python train.py --dataset="procedural textures in two colours, tilted and lit" --horizontal_flip=true --norm_position="pre" --head_dim=16 --layer_scale_init=1.0 --shared_expert=false
Rows from block 3 of a small multi-label image tagger, named by matrix and row number. Rows with one number within an expert belong to one neuron, the router's apart. Each number is 128 + 24 x the weight over its row's rms, rounded and kept within 0 to 255. All counts start at 0.
Before each expert's rows are labels from the 100 images, of 14976, where the router gives the expert most weight on average: "top examples" is what is common among them; "patch colour" is the nearest of a few named colours to the mean colour under the peak. Only what is clearly more common there than usual is listed. The data: procedural textures in two colours, tilted and lit.
# router: slot weights (model.blocks.3.mlp.router.weight, 8x192, trained with AdamW), inputs 96-191
# up: expert up (model.blocks.3.mlp.up, 4x384x192), inputs 96-191
# down: expert down (model.blocks.3.mlp.down, 4x192x384, transposed), outputs 96-191

# expert 3
top examples: coarse scale; red; purple; ground colour: red
patch colour: red; purple
router.6 [160 126 122 117  92 113 149 156 160 148 123 139 124 140 133 113 162  98 124 107 150 130 131 162 117 114 122  82 135 140 124 119 112 124 104  91 127 103 127 160 128 146 131 104 122 168 123 129 102 140 185 106 154 129 105 173 128 127 130 156 154 164 167 121  97 111 132 129 157 143 131 143 127 132  81 120  96 148 115 152 103 167 127 147 128 142 120 139 143 128 126 130 138 121 109 140]
router.7 [147 145  80 155 108 161 112  93 104 115 133  94 104 165 152 175 139 157 118 104  72  73 120 137 146 129 131 157 100 121 128 133 123 139 123 144 126 135 126 129 140 119 134 120 176 107  72 154 114 100 168 146 123 111 117 117 153 161 156 149 147 133 118 120 119 105 121  89 148 147 108 124 150 126 144 123 133 188 123 128 135 125 119 145 147  94 131 171 144 140 105 134 145 101 128 124]
up.16 [142 131 132 119 119 155 121 149 116 154 146 121 178  69 124 165 101 154 150 113 130  83 174 134 156 104 140 104 127 162 144  91  93 110 149 130 123 142  91 117 127 143 144  99 126  97  93 154 108 131 147 103  91  96 160 131 106 133  93 145 129 146 124 128 104 126  81  63 144  77 112 114 136 157 128 142 142  98 139 140  99 126 173 150 137  85 117 117 109  79 118 106 116  93 142 139]
down.16 [126 149 138 106 115 117 154 120 157 122  87 142 119 137 139 133 133 110 109 146 128 145 118 153 107 128 101 170 150 144 140 146 155 146  91 128 139 122 150 176 112 103 131 148  73 125 108 109 176 125 160 156 160 129 130 135 155 125 164 124 126 125 100 113 140 148 147 157 120 144 144 138  55 115 127  95  96 150  86 124 155 110 127 107 109 103 160 144  97 156 120  91 127 159 107 118]
up.17 [ 89 162 101  91 143 174 162 135 108 154 106 131 109 132 151 115 130 119  94 126 140 173  83 105 149 124 164 121  95 119 101  97 108 107 115 144 161  72 137 146 129 173 149 129 111  94 172 117 134 176 119 154 175 154 119 122 145 132 106 157 149 121 200 118 109 119 148 140 146 146 126 123  92 130 116 111 138 131 149 134 152 144 129 123 150 109 147 134  99 116  98 140 112  96 124 139]
down.17 [161  93  99 141 141  98 145 144 164 126 121 121 132 117 128 159 133 158 170 174 113 120 143 150 135 106 111 143 164 115 137 146 144 161 102 115  64 144 160 114 136 122 110 151 137 180 112 108 133  90 167 112 137 134 149 153 139 133 135 106 128 117  79 105 142 104 123  86 161  85 117 139 167 113 120 121 120  85 119 133 156 117 124 166 135 123 165 108 144 161 164 104 146 160 141 130]
up.18 [ 98 146 120 205 114 161 148 144 145 116 160  91 126 140 144 144 137 166 158 125 146 138 120 106 139 131 127 118 114 111 129 113 143 152 128 122  93  92 145 134  90 130 125 117 120 100 101 117  90 103 143 179 171 131 142 135 114 152 167 135 150 144 141 150  75 138 137 123  94  96 108 120 125 133 153 129 156 164 120 138 107 106 166 141 137 162 123 149 157 113  97 111 158 154 149 113]
down.18 [137 115 146 128 142 108 111 153 104 124 170 137 148 100  89 103 152 120 125 156  98 127 148 137 107 115 118 105 118 158 123 117 116 120 113 143 128 171 116 117 155 118 137 135  97 153 108 169 159 163 119  49 100  96 124 105 148  76 173 135  80 154 118 168 103 106 125 153  98 141  98  83 133 151 102 108  99 128 152 136 129 129 107 111 108 109 145 138 125 159 148 152 121  86 145 136]
up.19 [119 160 133 154 123 112 113 134 134 109 119 124 137 142 132  89 124 143 138 127 146 112 108 145 125 154 108 115 136 157 121 103  80 123 114 159  97 143 153 124 178 166  86 134 150 104 146 128 116 120 120 133 114 128 134 140 115 133 108 134 129  94 127 148 103 107  97  94 142 159 151 132 140 157 176 145 130 123 117 151 170  91 140 173 126  98 126 123  68 101 101 142  89 142 129  69]
down.19 [134 126 147  95  98 139 114 112 117 156  94 148 133  93 138 128 100 136 111  69  84 161 164 100  90 154 161 159 110 103  98  95 141 171 108 124 141 142 130 135 123  92 152 118 132 135 106 132 144 147 137 157 125 109 139 113 118 124 113 121 148 142 128 102 156 111 146 174 103 102 115 121 145 137 102 124 126 165 106 119 112 157  95 107 115 132  99 146 121 160 150 131 154 120 164 141]
up.20 [101 120 146 100 142  91 159 141 103  88 137 101 184  80 131  84 114 150 130 142 125 147 128 126 182 139 138 148 133 153 165 119 139  87 126 140 121  87  98  90 142 180 156 117 104  82 166  94 129 123 110  91 123  72 127 120 141 146 157 151 118  97 109 154 145 131 128 102 123 130 129 106 144 107 154 162 125 102 116 139 133 153 126 132 124 145 123  97 124 149 125 128 134 105 104 103]
down.20 [156 129 120 167 118 176 112 119 138 162 134 136 106 143 120 173 149 163 127 123 134 104 123 169  90  79 135 127 120 100 115 153 124 129 108 108 110 163 161 138 118 116 107 141 143 176 115 110 113 122 156 152 152 144 102 112 132 158 106 141 127 168 118 122 161  99 109 145  90 135 127 163 154 131  94 105 124 158 142 147 157 145 125 134 106  98 144 136 101  89 106 129 113 141 123 159]
up.21 [125 113 139 170 149 119 109 140 149 147 154  78 111 111 127 129 130 107 146  92 149 104  72 118 147 129 130  52 155  95 112 128 135 141 160 151 165 114 176 135 142 128 126 109 117 116  94 122 142 135 124 140 158  68  88 180 123 171 100 117 166 143 106 115 125 168 131 144 137 122 157 132 122 169 114 109 123 149 139 162 138 158  93 111 117 130 112 131 137  45 150 138 145 143 124 107]
down.21 [137 169 110 107 127 124 121 113 114 144 175 163 151 137 108 107 118 157 110 168 130 146 128 144 125 128 158 172 155 121 145 153 148 109 106 116  95 156  92 131 162 104 149 145 151 120 181  88 140 106  85 140 145 178  76  86 117  97 141 102  98 123 138 143 109 136  90  87  97 139 123 155 157 127 147 135 135 127 134 136 120 169 117 173 155  96 132 102 170 174  97 125 118 110 160 127]
up.22 [ 88 113 137 144 137 138  94 121  98 145 107 126 135 114 148 141 159 121 107 100 159 120 164 129 152 105 112 126  99 103 116 147 153 110 113 110 118 125 116 122  93 131 126 112 125 144 147 166 143 134 119 118  72 120  95  87 159 147 132 146 158 162 105 168 149 142 119  82 100 169 121 112 120 145 107 129 134 161 186 152 152 147 132 176 115 100 120 127  96 141 148 130 125 183 128 135]
down.22 [122 143 116 130 167 138 136 123 143 126 149 123 172  86 111  99  89 142 159 156 105 109 112 133 125 149 112 109 168 124 139 132  99 116 133 127 125 171 139 122 144 104 151 150 120 123 140  69 114  95 140  80 118 113 152 125 121 109 117 124 117 113 161  90 128 148 126 155 139 133  84 130  99 110 132 161 131 114 101 130 140 128 101  89 122 158 127 150 161 132 111  71 136  86 118 119]

# expert 0
top examples: yellow; orange; ground colour: yellow; ground colour: orange
patch colour: orange; yellow
router.0 [118 170 139 139 127  95 104 105 160 132  93 148 109 149 121 119 172 142 110 161 159 177 122 149 119  95 131  77 146 167 164 115 108 104 138 150 111 126  77 143 137 117 140 167  93 112 136 138 122 133 100 118 165 140 160 186 120  96 121 118 115 130 120 109  99 110 105  96 132 105 114 126 141 103  84  97  92 137 112 145 118 155 106 159  98 159  89 116 126 140 113 108  98  98 105  89]
router.1 [126 131 121  87 182 136 131 136 148 129 153 138 128 121 116 161 139 171 108 105 120 113 109 145 107 122  92 165 149 139  95 120 112 120 164 180 154 137 106 103 171 116 122 104 146 160 133 125 113 157 116 133 160 153 114  98 136 123 109 120 136 112 115 157 120 122 117 106 132 136 136  92 134 119 114 174 113  99 118 111 130 142  99 141 104 124 124 162 130 132 131 165 131  96 108 152]
up.16 [163 117 173 112 161 124 144 160 105 171 133 143 141  95 143 128 124 108 118 135 143 165  95  48 118  89 132  99 144 122 135 156 130 117 100 105 124  98 147 124 149  97 123 135 144 125  97 121 118 121 140 102 125 128 181 162 105 141 156 113 120 107 125 131 116 123 154 126 147 151  99  96 120 106 126 127 102 105 123 146 173  99 173 114 150 126 115 126 116  92 144 100 109 119 142 160]
down.16 [135 143 102 166 127 140  84 127 150 134 106 142 127 111  97 129 136 157  91 138 109  82 131 206 142 159 103 163 141 117 128  75 125 185 116 158 152 147 142 130 129 118 124 127 156  91 179  97 127 144 131 193 111 116  79 120 124 112 106 132 119 168 123 127 128 104  96 177 126 101 114  76 117 133 145 145 168 117 123 123 103 150 115 134 134 154 131 105 118 177  93 137 138 120 117  75]
up.17 [168 128 116 104 140 109 140 132 103 177 129 158 123 133 125 173 157 122 121 104  97  73 138 111 128 132  91 122  94 142 157 120 118 190 144 123 122 112 158 137 113  93 165 109 156 119 155 109 147 124 111 151 140  90 114 115 154 108 144 131  85  99 111 151 132  84 148  91 162 131 123 139 106  85 115  78 122 150 120 132 117 143 137  98 153 163 133 130 143  91 117 145 169 160  87 133]
down.17 [121 119  83 167 128 125 102 142 105 105 144 112 127 112 121 101 104 171 132 151 156 193 149 145 120 111 112 137 158 133  85 118 157 135 142 130 156  97  77 116 101 144  96 102 101 133 119 137  86 119 134 140 133 148 113  91  85 168 164 103 159 136 140 158 136 159  93 152 122 118 129 138 126 162 151 153 183 143 152 114 152  96 126 151 103 113 186 129 134 132 101  97  97 115 140 115]
up.18 [137  86 121 155 105 125 115 111 131 152 111  85 121 130 149 147 111 110 132 130 192 147 140 126 123  87 159 147 180 119 135 133  91 129 116 150  99  94 111 138 102 118 159 102 130 136  97 183 167 132 141 146  99  94  95 140 142 182 136 150 136 113 165 104 107 135 163 128 136 146 137 102 154 152 135 114 135 119 149 142 140 126 124 150 171 111 158 123 112 116 132 124 151 124 145  69]
down.18 [159 153  77  91 120 173 144 132 139 138 111 164 120  94 110 110 185 144 135 103 105 113  92 100 134 146 101 111 118 102 101 137 167 110 111  68 100 173  99 126 105 141 102 161 114 112 142  95 107 121 158 132 129 119 148 103 149 133 125 112 138 121  88 150 168 120 106 135 130 131 167 148 115  94 160 124 119 118 121 112 138 170 114 116 112 130 113 171 152 136 157 132 112 121 123 182]
up.19 [122  84 107 112 158 138 134 142 181 125 154 114 127 135 139 121 113  73 131 144 127 104 132 141  82 152 118 127 173 112  87 115 145  76 128  97 116 135 105  99 119 135 111  83  88 129  70 183 141 176 135 121 178 100 138 103 134 119 130  96 140 148 133 113  91 103 132 148  86 145 147 149 143 144 123 138 107 148 121 142 134 127 123 112 111 143 186 115 170 164  94 142 108 134 117 107]
down.19 [123 173 131 156 145 108 129 133  80 110 125 151 118 122 124 153 141 137 163 136 111 111  92 111 129  53 129 116 137 122 185 165 147 162 126 132 118 114 141 123 164 147 150 131 161 118 222 100 123 108 146 123  91 132 116 128  89 140 116 162 108  86 107 141 161 110 130  73 143 120 140 120 111  98 143 139 152 139 130 101 106 116 155 122 139 128  70 167 119 115 126 151 120 115 106 120]
up.20 [167 162 157 136  94 125  84 124 142 147 133 133 105 197 131 136 132  85 100 133 117 121 123 165 137 115 127 117 125 110 114  89 121 141 150  89 152  75 131 109 125 137 112 160 150 126 165 116  99 134 128 138 110 128 126 135 127  87 120 118 135 167 139 133 114  89 169  97 126 113 136  70 105 139  96 149 122  84  66 140 142 151 122 167 131 120 132 110 125 107 136 117 100 129 106 126]
down.20 [105 108 107 113 128 128 137 141 108 110 143 142 141  95 135 112 124 181 139 154 111 113 147 141 154 160 139 139 110 174 141 161 114 148 133 163 160 169 115 129 130 113 144 124  94 142  98 153 152 144 123 128 140  94 133 144 122 194 118 143 134 108 121 104 137 158 102 141 123 103 149 110 115 130 132 115 125 145 170 163 139 147 112  92  94 119 100 134 110 133 137 163 153 127 135 121]
up.21 [116 153 149 129  83 138 113 102  92 117  79 121 128 158 159 124 125 110  96 159 125  88 113 156 152 115 142 168 141 149  99  86 111 117 121 107 105 136 155 119 122 114  92 125 106 108 134 139 148 187 142 125 128 154 123 134 117 111 159 150 155 121 136 168 123 166 155 110  92 147 207 180 133 147 130 130 111 120 124 186 151 145 127 106  80 143 161 142 129 138 122  93 117 142 160 125]
down.21 [121  88 118 118 172 119 122 157 131 142 161 143 140 117 134 178 137 135 180 112 139 130 163 103  93 108 118  90 118 123 129 153 100 158 131  90 124 118 140 116 150 108 168 154 144 155 143 150  87 115 151 150 138  43 142 113 159 191 129 156  93 118  95 129 118 135 123 148 203 124  92 112  90 137 119 132 111 107 150 119 123 139 186 136 136 102 132 127 111 163 137 143 143 149 143 133]
up.22 [ 99  90 140 135 146 161 149 156  98 176 136 121 129 128 113 149 107 167 130 124 130 164  84 115 138 131 123 155 121 152 136 153 159  88 136 112 103 159 121 157 141 117 124  87 113  92 118 142 123  91  96 160 130 138 142 153 154 107 125  86 150 156 149 102 138 127 136 120 125 105 183 112 182 139 137 120 105 115 146 149 113 126 127 106 146 177 135  86 126 101 149 120 143  60 147 168]
down.22 [144 165 125 148 119 124 127  83 111 127  83 142 137  81 135 110 161 125 142 111 137 111 150  68 121 156 133 111 165 156 103 123 123 165 127 125 100 108 147 134 133 158 119 144 131 164 128 132 119 117 134 114 104 126 124  86 111 130 125 172  63 151 100 137 112 165 134 135 149 136 113 142 145  77 109 118 147 145 109 107 139 119 134  96 123  90 146 167 136 165 151 122 116 179 135  86]

# expert 2
top examples: white; ground colour: white
patch colour: white
router.4 [157 123 135 152 174  77 126 138 101 129 100 153 153 173  98 118 162 141 146 125 106 137 118 126 110 123 159 129 157 119 116 124 127  89 118 104 162 125 154 126 124 115 140 116 113 154 147 101 152 116 103 105 113  81 133  90 133 104 138 149  94 129 123 144 106 114 197 116 133 103 163 126 147 104 117 150 192 135 167 108 107 179 176 128 126 145 122  97 113 102 146 130 166 145  80 117]
router.5 [ 89 176 117  80 138 141  96 118 104 144  93 141 131 134 107 138 121 139 101 137  92 134  88 135 136 190 200 142 124 157 142 113 159 106 102 143 152 141 158 148 125 152 123  89 119  98 105 153 117 114 124 142  78 112 131 136 129 137 126 178 130 124  92 103 159  86 137  92 150 120  96 118 101 139 100  95 159 147 129 120  97 123 113 154 126 106 114 129 122 135 108 153 126  97 142 161]
up.16 [146 164 137 136 117 110 119 168 141  97 140 101 130 155  76 119 129 147 142 105 136 119  95  87  80 149 118 107  89 108 183 165 127 158 119  84 173 154  99 124 117  88 117 143 125 115 143 129 133 120 109 149 142 116 150 117 115 104 135 105 141 130 130  89 112  83 152 162 150 115 114 111 145 147 110 124 159 116 128 104 108 110 124 122 117 120 150 119 103 139 135 165 132 162 173 115]
down.16 [107 124 117 114 101 154 106  85 107 125 103 173 116 117 150 125 144 142 151 137 103 105 130 122 120 106 108 123 110 136 122 137 126 152 142 135 129 139 159 131 136 133 151 148 179 144  89 133 125 140 118  72 128 172 112 165  91 149  94 117 124  99 106 169 122 123 135 113 113 123 157 153 134 119 123 125  93 136 131 150 150 162 108 131 101 115  82 173 125 110 112  66 104 163 119 131]
up.17 [ 97 128  87  88  88 101 187 134 155 125 116 139 135 153 126 131 109 149 130 107 155 163  99 118 136 115 130 156 111 107 107 107 125 161 128 107 159 144  99 143 190 123 136 121 143 107 128  87 140 151 154 136 123 130 138 158 142 118 128 110 120 108 147  77 126 156 131 136  82 131 113 112 118 141 100  98 100 143 133 138 144  92 117 129  91  95 157 164  72 144 110  84 131 121 154 141]
down.17 [133 119 141 135 144 158 150 132 125  88 127 119 116 152 116 131  86 110 127 148 130 144 135 164 118 130 157  95 125 114 133 119  91  75 117 148 136 153 145 112 113 158 123 128 104 113 106 109 138 124 116 132 120  83 114 127 132 139 141 125 114 148 106 158 119 104 132  76 162 136 111 131 104 118 115 171 126 117 141 135  86 172 116 152 106 121 146 152 192 189 102 129 117 127 165 119]
up.18 [154  98 122 120 114 102 112 109 140 146 109 127 138 117 126  71 124 147 127 143 115 113 142 103 112 137 148 102  87 148  76 113 106 135  84 128 147 108 156 169 168 146 104 153 159  56 118 139 143 165  83 172 117  95 142 107 119 127 111  92 114 106  94 103 136 166 135 140 122 166 109 103 120  98 113 169 122  95 120 124 165 125 144 140 102 150 190 176 136 167 163 121 153 132 139 124]
down.18 [127 136 110 140 133 134 128 115 103 117 138 131 101 115 101 143 131 167 132 138 153 162 103 132 134 119 112 123 105 115 162 108 130 107 176 122  97 164  54 145 103  91 133  86 126 158 137  85 113  99 148 112 170 116 134 141 132 175 119 116 113 141 124 103  72 132 109 154 176 114  76 171 138 153 129 126  93 124 139 119  94 144  96 128 142 124 142 161 176 130 128  85 109 100 109  88]
up.19 [128  74 133 128 110 115 127 127 137 106 137  93 136 152 155 159  88 126 118  84 128 107 154 122 124 124 153  97 109 111 111 157 158 109 125 157 151 116 149 124 170 116 140 104 149 153 115 174 121 106 107 168  81 108 127 118 131  99 131 146 100 101 145 118 139 158 139 143 122 137 143 153 114  92 115 109 130 127 160 148 199 134 100 143 143 119 156 137 169 149  94 102 136 116 110 141]
down.19 [103 146 161 151 127 161 116 153 144 131 121 168 145 100  82 130 199 101 101 141 116 109  80 151 131 163 111 132 136 104 169 112  87 114 136 140  98 126  97 141 121 106 120 154 137 135 125 151 149 156 138  88 123 176 142 135  93 113 148  93 109 127 114 130 110 110 120 144 162 136 131 145 146 108 145 122  87 155 124  97  83 134 155 143 152 123 116 164 123 124 134 123 100 150 112 128]
up.20 [149 128 134 108 129 125 174  78 177 150 125 176 163 160 130 131  93 141 119 108  67 118 138  54 129 105 112 137 114 141 170 132 113 132 122 132  95 120 156 150 142 112 114 104 125 127 172 106 130 130  56 107 145 149 144 143 134 129 109 136 120 109 156 140 105 157 130 127  93 143  96 114 135 147 165 141 123 169 140 115 141  79  84 123  97 122 153 136 103 127 134 139 113 103 152 112]
down.20 [139 143 142 158 114 176 101 113  72 150 143 121 103 106 122 124 141 119 172 115 143 149 134  76 134 152 150 145 131 145 141 165 168 158  86  99 142 126 156 117 113 139 103 145 112 184  77 171 138 104 132  87  80 142 100 108 109 104 114 173 119 128 130 134 115 125 119 100 131 143 139 161 122  93 133 145 158 131 122 102 124 132 125  92 110  87 140 161 159 106 135 100 105 146 112 117]
up.21 [137 153 112  90 120 159 113  87 121 121 112  90  99 106 174 150 155 143 170  74 146  93  98 148 113 105 150 101  91 100 125 109 115  96 155 104 143  94 111 123 151 152 136 166  79 131 145 139 150  94 129 142  92 114 143 112 114 119  73 144 128 154 134 124 115 144 146 124 145 173 150 134 136 135 140 120  89 119 130  87 163 125 116 127  81 159 103 128 120 137 100  85 107 141 147 141]
down.21 [133 130 140 163  92 129 164 157 162 109  85 103 120 107 135 185 127 131 122 157 112 136 163 128 154 105 116 145 134 142 132 132 106  96 120 146 103 158 195 124  92  72 143 106 132 124  81 116 111 147 100 109 130 135  80 135 101 149 155 145 136 150 132  89 152 166 110 123 141 129  63 104 158  84 121 160 109 104 120 128 127 177 123 126 157  92 182 149 151 108 157 134 121 134 136 156]
up.22 [153  97 135 160 140 124 123 112 103 115 145 111 117  94 153 138 162 221 100 119  92 122 126 115 143 114 120 151 125 152 102 160 119 145 106 126 132  86  80 135 111 123 128 104 103 121 117 110  97 132 121 120 132 128 136 171 136 121  97 105 116  92 114 150 117 146 112 186 137 146 127 133 133 171 123 102 100 125 127 107 134 154 140 151 176 120 140 123 134 143 155 140 133 138 166 112]
down.22 [108 133 140 152 104 139 154 134 114 137 113 106 100 149 126 114 118  90 139 122 138  96 107 124 153 108 173 124 131 133 145  79 121 114 154 137 107 177 111 147 125  95 120 106 126  98 115 158 114 137  81 152 117 132 130 142 115 113 159 114  90 180 141 106 131  96 112 116 142 153 125 124 108 109 162 187 128 135 141 169 142  91  99 133  88 112 149 120 134 142 146 108 133  76  88 170]

# expert 1
top examples: crumpled; black; ground colour: black
patch colour: brown; black
router.2 [111 167 103 124 133 173 131 116 169 149 128 138 117 122 173 129 138 140 139 141 126 109 117 149  92 138 106 115 116 134 136 109 110 130 150 149 156 124 102 134 125 155 127 105  92 128 131 121  97 131 117 197 162 184 106 191 140 158 131 108 138 143 124 122 146 109 100 122 117 149  75 114 127 111  96 136  70 134  90 127 156 105 133 124 125 125 111 135 106 133  90 119 103 125 147 103]
router.3 [147 129  97 119 116 131 113 131 153  98 155 131 132 102 117 130 144  79 172 123 144  94 117 181 159  99 154 146 152 144 164  99 102 133 128 127 157  77 153  95 147 153 172  96 107 145  48 128 120 118 118 104 145 159 127  98 114 136 151 125 169 154 161 160 107 134  80 127 139 137 103 143 136 106 101 126 137 118  87 137 120 148 118 155 164 164  88 142 148 113 111  82  78  93 119 122]
up.16 [122 148 171 154 118  75 119 150 105 137 115 153 124 151 108 138 141 122 102 141 143 128  94 116 152 100  92  93 156 111 155  95 135 109 113 171 103 112 138  98 133 133  79 105 116 162 143 151 142  85 144 117 153  70 134 102 113 121 111 132 135 106 137 172 129  86 149 138 128 115 135 154 182 162 180 162 100 137 123 117 108 156 143 147 120 150 110 123 174 125 113 138 172 160 138 114]
down.16 [145  94  95 120 117 164 168 105  96  79 108  95 127 110 140 100 114 148 124 137 158 128 125 142  96 102 179 144 119 135 104 169 138 130 124  76 165  82 121 127 112  97 135 160 131 124 159 113 128  71 103 107 105 141 110 112 123 140 126 109  92 174 163 112 155 164 126 113 141 156 136 149 132 148 132  83 129 137 175 111 137 106 183 132 148 138 146 118 141 147 157 135 114 138 115  82]
up.17 [134 134 134 117 100 142 125 131 125 143 129 143 160 154 107 169 144 142 126 141 136 104 113  90 154 173 144 169 100 102 172 153 135 113 147 133 126 109 137 121 115 133 124 147 125 153  91 169 162 123 101 140 128 131 152 137 155 133 155 134 104 119 103 144 117 132 154 133 111 121 113 123  92 128  93 121 127 128 121 142  88 176 194 124 115 122 136 143 133  93 140 125 115 125 111 124]
down.17 [124 141 143 116  97  91 135 138 107 185 154 107 150  97 136 123 115  94 117 107 129  82  83  93 135 117 187 156 124 149  80 140 109 120 121 115 108 121 150 147 117 122 128 128 148 134  61 112 142 120 114 189 167 144  95 116 114 113 110 155 121 132 120 166 158 139 109 150 159 135 152 101 110  83 136 130 128  99 121 131 151  96 107 144 166 156  91 140  91 153 152 138 165 103 141 157]
up.18 [127 104 131 136 139 106 137 129 133 148 146 156 164 108 123  79 169 122 153 110 145  96 154 125 148 120 151 145 153 122 105 106  99 107 153 151 154 117 140 107 149 142 143 102 134  93 159  67 107  90 110  94 101 120 131 125 106 124  99 135 115 133 111 154 147 119 116 116 113  96 104 173 129 107  94 134 122 143 120 139 153  67 117  79 122 146 148 113 148  96 139 126 126 134 145 128]
down.18 [171 177  87 130 162 147 108 118 107 107 117 116 103 127 120 130  90 107 120 130 129 162  78 118 115 120 146  99  90 120 150 124 170 135 120 145 169 153 148 113  85 155  99 140 183 139 132 156 147 131 118 151 162 149 135  85 136 110 163 131 133 125 161  78  90 171 165 144 117 154 113  96 134 144 162 113 140  84 149 129 138 157 151 152 130 124  99  96 161 132 148 162 106 141  85  99]
up.19 [110 113 129 124 170 136 127 138 146 114 105 187 123 161  80 150  87 136 150 110 122 144 137 122 109  88 102 122 133 122 147  86 135 110 171 127 147 152  93 120 157 108 146 124  81 164 113  99 104 145 126 147  75 122 115  89 115  98 152 139  99 141 140  91  98 107 138 133  84 139 189 147 141  94 127 130 152  98  92 115 162 164 123 124 127 127 160 161 119 134  84 120 133  93 124 135]
down.19 [148 143 113  83 156  86 177 101  97  84 133 159 125 153 114 109 118 126 146  89  84 165 130 105 134 143 168 106 132 121 128 175 166 150 129 113 125 125 160 132  80 150 111 104 170 148 127 126 139 139 137 124 126 123 174 129 138 161 159  95 128 161 152 140 104 143  96  90 132 123 150  94  95 110  89 110 152 131 122 156 112 109 137 201 122 121 157 134 131  95 148 100 109 122 128 139]
up.20 [108 109 110 136  94 150 150 185  80  96 144  87  99 118 130 179 109 154 125 130 129  87 121 138 168 125 101 147 121 119 171 105 149 131 115 128  98 118 148 142 159 139 142 160 135 142 149 146 140 154 150 146 148  98 113 145 130 113  85 134 104 175 103 133 123 149 146 117 173 140 105 165 134 175 149 115 149  70 105  88 107 125 108 132 113  97 126  95 116 155 125 157 139 108  94 155]
down.20 [123 129  93 168 116 107  78  83 164 113  91 187 117 109 150 161 137 129 161 143 107 178 159  94 113 128 117 108 135 129  76 151 156  77 160  99 144 156 147 120  97 119 127  94 135 137 127 174 142 134 114  87 121 135 105 109 123 144 155 152 113 108 146 139 164  69 118 115 123 108 118 145 128 127  98 147  66 165 116 111 115 111 135 103 161 129 124 156 104 131 161 133 137 142 146 113]
up.21 [121 145 129 114 159 136 119 156 127  98 127 114 139 166  85 121 165 145 106 155  98 157  99 112 152  87 161 107 113 129 117 185 170 158 137 106 140  73 112  88 103 115 136 119 147  65 167  79 146  87 137 131 156 114 149 144 102 143 156 126 140 124 140 140 129 130 127 137 119 142 119  96 161  92 136 111 110 146 136 117 105 127 151 125 164 132 147 113  99 119 155 104 149  75 142 147]
down.21 [194 124  91 151 113 128 140 127 122 154 120 131 115 117  70 155 143 120 146 120 127  92 172 118 131 140  89 139 114 146 121 108 107 132  91 149 123 117 157 110 118 143 148 146  96 115 143 163 143 148 167 149 110  94 132  92 104 155  99 112 112  92 147  68  89 146 162 133 115 128 110 132 134 149  71 128 165 120 105  75 106 146 139 154 139 164 130  88  83 145 142 144 150 133 125 115]
up.22 [128 112 164  83 116 131 129 102 148 121 101  75 120 151  95 142 120 139  87 130 139 116 142 107  95 102 117  86 117  90 122 131 111  53 128 122 152 100 126 104 153 134 149 128 153 121 146 139 129 122 131 131 122 176 165 158 143 150 135 145 131  94 117 111 158 156 145 155 132 133 134 150 131 150 131 160 107 131 110 143 128 166 117 119 152 132 139 156 123 127 111 142 147 134 134 103]
down.22 [147 147 128 169 128 164 137 166  93 145 114 152 157 111 127  89 120 155 183 173  99 108 100 135 157 151 149 139 130 126 126 107  86 141 156 131 124 142 142 144 120 148 135 111 105 131 158 136 134 133  90 143 127  90  90 115 130 138 135 121 133 191  93 134 113  85 123 135 137 116 135 111  79 101 108  98 115 113 162 134 159  98 180 134 151 103  99  98 119 151 117 112 123 131 133 117]